A small sound classifier, trained from scratch.
Model: 2.26M parameters, norm layernorm, patch size [4, 4].
Training: muon at rate 0.0018, 5700 steps, batches of 512, held-out accuracy 100%.
Rows from block 2 of a small sound classifier, named by matrix and row number. Rows with one number belong to one neuron. Each number is 500 + 40 x the weight over its row's rms, rounded and kept within 0 to 999. All counts start at 0. Numbers have three digits each.
After each neuron's rows are labels from the 100 clips, of 14848, where the neuron reaches its largest size: "top examples" is what is common among them. Only what is clearly more common there than usual is listed. The data: struck, bounced, scraped and rolled objects made by modal synthesis.
# gate: MLP gate (model.blocks.2.mlp.gate.weight, 336x128), inputs 0-127
# fc1: MLP up (model.blocks.2.mlp.fc1.weight, 336x128), inputs 0-127
# fc2: MLP down (model.blocks.2.mlp.fc2.weight, 128x336, transposed), outputs 0-127

gate.308:489494443464542559509609495420519520449517470449437566406437511509481500519514481517452480517453558480529534506504514532534477476516518472485534515519490497435412547550483500572461439524488524532489414422467497549511479455500459533567434490462467492512575569489505470448572499453512441487526479453482525473452485531447536494494525492505510454445542466536541489564460502478562551495456
fc1.308:501476530544483519435438497469488558440636505580491499576503529507534534520496544432485510524524570489562452462511506588517489539532501472565529484557469476495474564493472519427495495450504549545457535475498480503496485476509541498520520534544477520434491424544475384532565548528517457477479443497469492421522498499520527417456474518545446520521472473532566560479460512491493508501490
fc2.308:494533531529596530511532565515465522502570408481516484511573524495500544558501499499604504520544560531536453465495513468502477486523455436481512487520535511491434521533499493477411484495548434541518561501449473545438519481462492496466499500415511550434480539523520387460483396512516485528535478460491559511548516560473540517498501560466475509517500515463467400548500506542533490507551
top examples: small

gate.88:534526482511496550491449458622483490525479546572491542463490483485465399441505483544433491461539591498461502451485548510548499475532500440518481490522470438497495559537493486552475488548528539441509567492565559455504474520523502501499499562446503502484476472422419534508481487459528501492459512503478533469564505504551490491603570519431514548494495527509511475556517434567552530567514
fc1.88:492528466526489462574500469499550539582477461543474491478495540556532589499498468510581522490455547411512433506534491446512540499511544466553431476555390461524508490529523514501494532533475476518530471493551482506516509510543517452490587544506453447511511586549477489498514436480458485510517479545517487493402537510459501552576423531537510454447578542491486502480543541454466504430490
fc2.88:522442497531535470516448468505471500487412526542519477541580493501486488514492461525532457565445442495491517550446574503487394517438471493461505519518505476499557465468497502461477527494498513532540544538430507520476463528419525466550391509441517548435522549467576534462492469438488562432544498523535520535495510580491471530499541485520517497480482452430510470476487541576531570470427
top examples: round plate

gate.255:488456461554560526529528519528533517432546516529537495522544515559501455454449532475511478495564542481505488514501482492537517480502491387516560500534500507485482564534549467461461539489576495437528495463558471453545492486442489472495557477594494474486496478420523509567530499560425549532454624499483485533494489488445486482410538470487476574523498518516484561539410515504561532493469
fc1.255:545479581510553539530420433515512499499485470460479462490496372454459505476510452533530436573541467513464517453486516500452479464436496468452515521514451438473472501487483481490480488492515568518441522537528505455540525544525517553495495465470496517472567533504496525487534534527450506529480526524473499485454469515439505495414495478502454425401522545478578531596519538410498468424453
fc2.255:572503539555398519526543410555497451546459499509518561536513464529454493498477510500424506528531484590477533482454420502554418499450601469548541507496477499480514475505437556442515497498492505538488459456498549483543524542471384496503496542558449531468495526490474502517532450528460498476441530539503518476445555549494558519538491527473474539552479495469488471509460548493473525560571
top examples: small

gate.12:460505525501587559498487514500484506426477481470538414538496506465545444585463419474462553571490494545465465508449517481552474470506597465513461401515451526474484519504592503491502472490515502492478488557509454451460504536467444442550522506540472494461549403488499540469496518469514557525504458499504484487528451543528536570518433486532543530530529517532448466510487560470579459481434
fc1.12:469452601529521582515491517574511518503536496415496422502497543454469499513548423500475485555589543483514487486493500528487450530467518539580531515579499503489452517495512480493544415507550551497536524475515492515495568504468533477490536434449569520429487494477490607472445486456552522464465512496482525526474476533494447551596490561466455498534494521566475507457519542515447457523533
fc2.12:499505435467492469520500507559472470585501577518470469508484530521424452500423475500468454579459441464512465461498531534562498426516439498540494465551488550519459445423488445505456537542553478564549470516458517449511514480603490496494565521530532520555496508402502506478494475449550528497511515502508519491472513496518489494599469507459505481443414502492445496444552452524441511566516
top examples: clamped rod

gate.146:525468469555507522518511574518568527469512530510534502549473499469452515524598483543492414462461462479510519513447454515461472450552481494504519528397483526566471494508490453523461533550423498482461498527519464519466499520488572559495524533472591519528426435525539499445543480512429495527544505504484575520448470571421491479504573457538505501563568499479505542529564442454525505498555
fc1.146:540522509555510487465438501579559581510484559525469554441523493444523562491488501484494495520446432397493458488498532519500510446559488487474594463448462494516466479524477594501501533488516573509465488463525462476494485538512493522526489565472590584424434459487468589499502481448506498464498521501540449470569510429528513452516489494475476489489424509460501493523534565457491530561498
fc2.146:486470518521492501500499576550530457504454497375553550507510564513532383443465498490491523493578495512470491497524505476495490465507467543475475521461439509527504490471479500531520527491408424549504578446526486433534503468518497525551482479551460466475507441501504495465510475470499512618516521458481502439531489517584512508565433517499532530589436522490496537431557530464522451520554
top examples: small; thin (high-pass)

gate.322:541600493536474531525551512453461528483503477415427528498505502569527507454528572475422509487526490526474532495518479528495530489498538475462588552474527428505494528577517444527516520466586528502510487456554506542510502469525547489480497528577568446438535461525558485375458496511473489487471546478469447499489510551482464393496475419546459544475528496474490438491506535505526505504533
fc1.322:450495437490613477446514506476516533554525472551479469470441535522488528544581487498491493503504523466477484482509456497501498409446503512502510480495451498424510495462503413509449474517526471463401490452445499478488476463514506565493505494458508588504502507461450508492556504548517531511511503487478507423449418403451503487543507465500526460489517442494478588578505588527489419493573
fc2.322:502421490486525489535562539539469535519477499492509504511506442549502559393540437487506536547519466600413527437522490518544499491502508504551538512448553573471445409524535445521524528512516488480491509495517507532489440540499437449550509495567560491556428513478437512497459487544502474516516464542526512510496509504432488512553538521506484563544524474537500507603503501508484621565491
top examples: small

gate.225:505503511497486511474536586559486584540495571457483456500537569566550524459527531539458511527489469534452519509512481512536526473366527504510507481586543530550448491494565520563477466514498424475514483504496497472469463499504423448530469427421473459480527506464467523480460529518514478510547497486542403468438458499489515488543512518480529579451529410509501491410494484528474482488438
fc1.225:491494535506513522569498496454495476487513460501510472519467472448417486493491514423494480498439480515432471458474517430431453459580486496479487502428468505503574505492568478439483515520431527592526472430537549494490514561462491488571542490497510497525470533510523442584489515504419441469509496438532509454530473501592501486452531471555449453528588501457521489519528594471435540482486
fc2.225:544538569441497501509564519450493515514499475544573482494498504471487435586400512504461536495484480523479592519500446474504449519531560503498500490501539472496458530528514449432544446487527537555442480528548502539505559489526422424523519549459627455501559558501591516540483461503464551535554509540535558494464509523509448461455495520506473480518541517526519471505491532453419474482473
top examples: clamped rod

gate.52:514492477525520528489549438441510540469505532499465487445526544529533498513478453492459533541593424463515441512548502506469471464505513447486544501514572515563494505454515517391468423473495543514519498497442471526467516516510460452520454545529541435410412527450518501545487546518492458532459507531551529480556497493448589501519459492478537469508504598583428513441501426490450509510520
fc1.52:465450553491475460487461442448505521588521452549485534510509465511465438426497491519459501571416550513515471389483487543549572465507448488517496464513555494439522561523519528494506499452455512489508515559501492529526469525462426482494439527531494511491513548433481445512518498517509455583567550499459505543462481483520506421522511493522488555494478524517487558394505544561556552563553
fc2.52:515538425453586552458524506496512596517490442467504498436481469530545475502488452546492395486437475447470529481518576458497534501479487519465503534498516532474479481487529545514501504516527508473513600586457527478538502504494536497503489482523492565515452479469510493501518631474520585484555492475453555530443496438416497612444456527479486445463454504482522515503503513494452517508542
top examples: round plate

gate.26:501503318476441481470420446423503476536488506575539528409406511486505508525501551500526486492404498514508422563477518555487493504464465559551477501461500505511507483546585462495511548536453507487539522531550536480411476503502470504504505569495525491445464526495480467483461478503493524533499540489533511510560488490457455496538495510475492407528502538518464511504551529513502556543521
fc1.26:483503554467479503490504554467509552450524488493479570559511501493482505565554586480629454462458498578419559512516516496515460473460496456477441534506535461554479533469474499490592432496593479510483461555466505537498556494496525412518531446553511474498530490463532536521533527506487542494496467512497500513382541505514515486524578444510493558474441532496508504457492444540550526457529
fc2.26:531456505500450538390511531501560503492448477456463523467493480455530493537460500507470477498506429499518514496522441532482496470549541518505472499443506611461485501476491514444527577480430459449549381477519447532495440573414506474490506492481461445501476543475467455533389494479490469465476508521519504511500458535511444552525494483482417464482523595516489557540408494499477478512517
top examples: membrane; large

gate.80:427464474469539496538549450523544542603473494504474502555537484568465397472464525598501525522472506452582507488458495567541485513474511570497524536480522444535533445537455457456441471444537513491480558509548509547529562493465486544559502536539500505506487472519529442451538473479451491466414545514523509526449522498464487565460452505460501518465515568562538554491513491453539439492538
fc1.80:497503530555505459476515580551532499432522464451530502450491445579522515487502534487529530526526519494505381509559514433503507528441487487549499443448520481485509463510560546444507474462503474462524527532507462510502499577493473494478482522524500557480551502414547451561613502453548509518508476467524582468440469477434470521499476448534469489501530567529414508498563480489419579507496
fc2.80:499413517521511427492495567548500495438566501463472518495467479522473505530524506499556513540498492529520475447466573501489513461437517525486444468512454536514597498472491497466522478513519482508470622426476420561519493575474479503509408488562552556448461457446493498522464512526484519499516589492524504532429442520573526565551549550574468531481471536506470466475496490460525451476466
top examples: clamped rod

gate.84:449452480512499527390478540480509485504502434579414433488478586446480584547490544479397533465463509489573566564454444511462482497494444510482524455529537424481439518487479517493536528470505529486542507498507532548520572577548536463498483545494500499577471459466488527575451435497465520533458507474459505466503542482528563479488502485516471446509454508521432510484499550479506494541507
fc1.84:522491568500505413542533456543508501560453478473532558462497469511459487471455471467501568473498524546437494515466448566512515492497515543492587476449493496488563477523494447505537437524538492494522463497509561518509514538548423493496465516559473477469493489562527508485577436549385547461552488498541537525474528533496519531474549585502441525532420486487458519543449518479435545396527
fc2.84:520566505489506536509508601537483377439465507526455500551555462504492496486562474518513439523496454519521499506441500477442495501451507520501480457525485529475487485482544518464526497568449491562553516522512510567502509414496491532450575499428517477466505479592434497502553416512457473458450471585577497481500507507486487422495486491552527485526545427482488445577513500454545563491495
top examples: membrane

gate.140:458480481556492524575520493508493544501535520448514549574518471407501544480488507465502537561510539519487464522416460561503490485481545566532560497507451567480564524488552559458515558484501526531540533520493426532515522490509560492502480480462421527425474502488493499540530607500462561439529496557415510510463490518484437519501526495478491524445447512573555470497522591432566507499487
fc1.140:570496490514454502522563560478561485513470467587494510467508482522514493508536422506541525540546446470545517480495476504494464515485510414504448493502532518546545495515417528548534424509523559454585498544517530578496473528491435501502502550525459495566467467557488482495528384514440430495566508443481498463554501453536619529468498475521504515553495503472472545552522462538508559468471
fc2.140:484560488550582403532479527499490481546536451472514483533488460517496511541491509459484512510563540501445485489523570490499529633528492441457598505455512460495546477479560468516556515556504473491456409456499472484493540484515479451548477443530457544414520475509398507498425497552530484503475491569512511517508420537562456471487487533543493475512458509547477488459496498439563506480481
top examples: clamped rod

gate.35:530555443459500501464486551473493499515538526487492550547526526507546523453480441484474491534471503436537548506396436489470518432533499531554543506446501477523554522540505507504481546480498505524504503450419559439453509490532466388533487476461484510461523448555511479522484544579502468533429447529566510554489508511549605501491569451490508518561486460566563496448569553485521439499504
fc1.35:564522471455566473510477443516498562534477529507511478528499493526483445533497515495480451427483506491518445531438526506461593549528446502496473472480556480477529537483501581428524513462527461505567514507433513482495498486538521519434485486488585533459466521461470559531483492475568535508488532584501479505488477507511457463501523430555465525595391472441501482399526475562529455524582
fc2.35:513494483426550417490471458473531525491450527520526537555409498475535452493561489460554476477419491493501512562515503463523569487522473523489439532486484468494514427502500549543487463455504564503538462533451529531527498446500527513559492542475492426528422453583493486461495530432473510591461535426545588570555503462544516539587523471514485513512411521535495512481524524507521474490479
top examples: clamped rod

gate.253:491541484446470585422528501452518557485576524494485495496487548452502474592510475510489484511522608489479519455499495487512453492502552489510536472471391534482516546515474499479378512431499485535537479557493458509407401501480479461601479505437499539447523547517560460480532496457510433457501484537464527519462502509499516508518522509491501558553507503554476496507497564567495541523557
fc1.253:549476545514478533475489503495468558500556519473523528517507460499474451577513498572461525500475425518501506507520445578479527395507491441562496456454462530562517577494580537462448545474491536500532486505481522529523524476484602515554451551491524469483538469507445485441494534411492452521445517493524515520500541475596497514464464459533528469496535497590551570486445461494460573540525
fc2.253:481514564493611520508611521518504518497476487485546561621487500469413498478505474506507445473550533454500502541463531537478512474477449484495468567401537477586473505479526507525427380553509517498487447489506488528512585502522580497513526495478489463464486516462463467521518461472558532499426462410499460522439495531524519426509456494497515457502517477502500439494493503477500508501529
top examples: clamped rod

gate.0:548521502496538530493562413521477481533444415511470543482594538463492546499468503482434448496417504495449579568510490501497482437518474520499503534440501519529498474493486424498518461535533555517564529503501486517411511438553483563443434501507557460518510544463535502462506491483582504527519553456505546465480520570462527533502561481538466596541494512502545517533533498441473577466541
fc1.0:563573453519522467523443539458519480502528546520523494506442490496488458442465489457518458520494547572558505502549514449494544474497535488490540563552523532478475513530516490482466448537511423499501533577483432513473477545476406524547509501461481519566482567512473501645495489482509525551479475460468488458594478459534446511552519570436509528487513463470523499479526582488557498501411
fc2.0:497492492547527542493478534481499463484562525501548486495479511468523529518533473488393476519505480442499458498436485493471515403509474417569453496490509523496519525466457558495486494512487484505536467539500505497577440541543447441503384501507524541427494520502485490578483487393411525473545486499485485531515476562553544489590476515469537478568451490475427449592498503484568479488477
top examples: small; clamped rod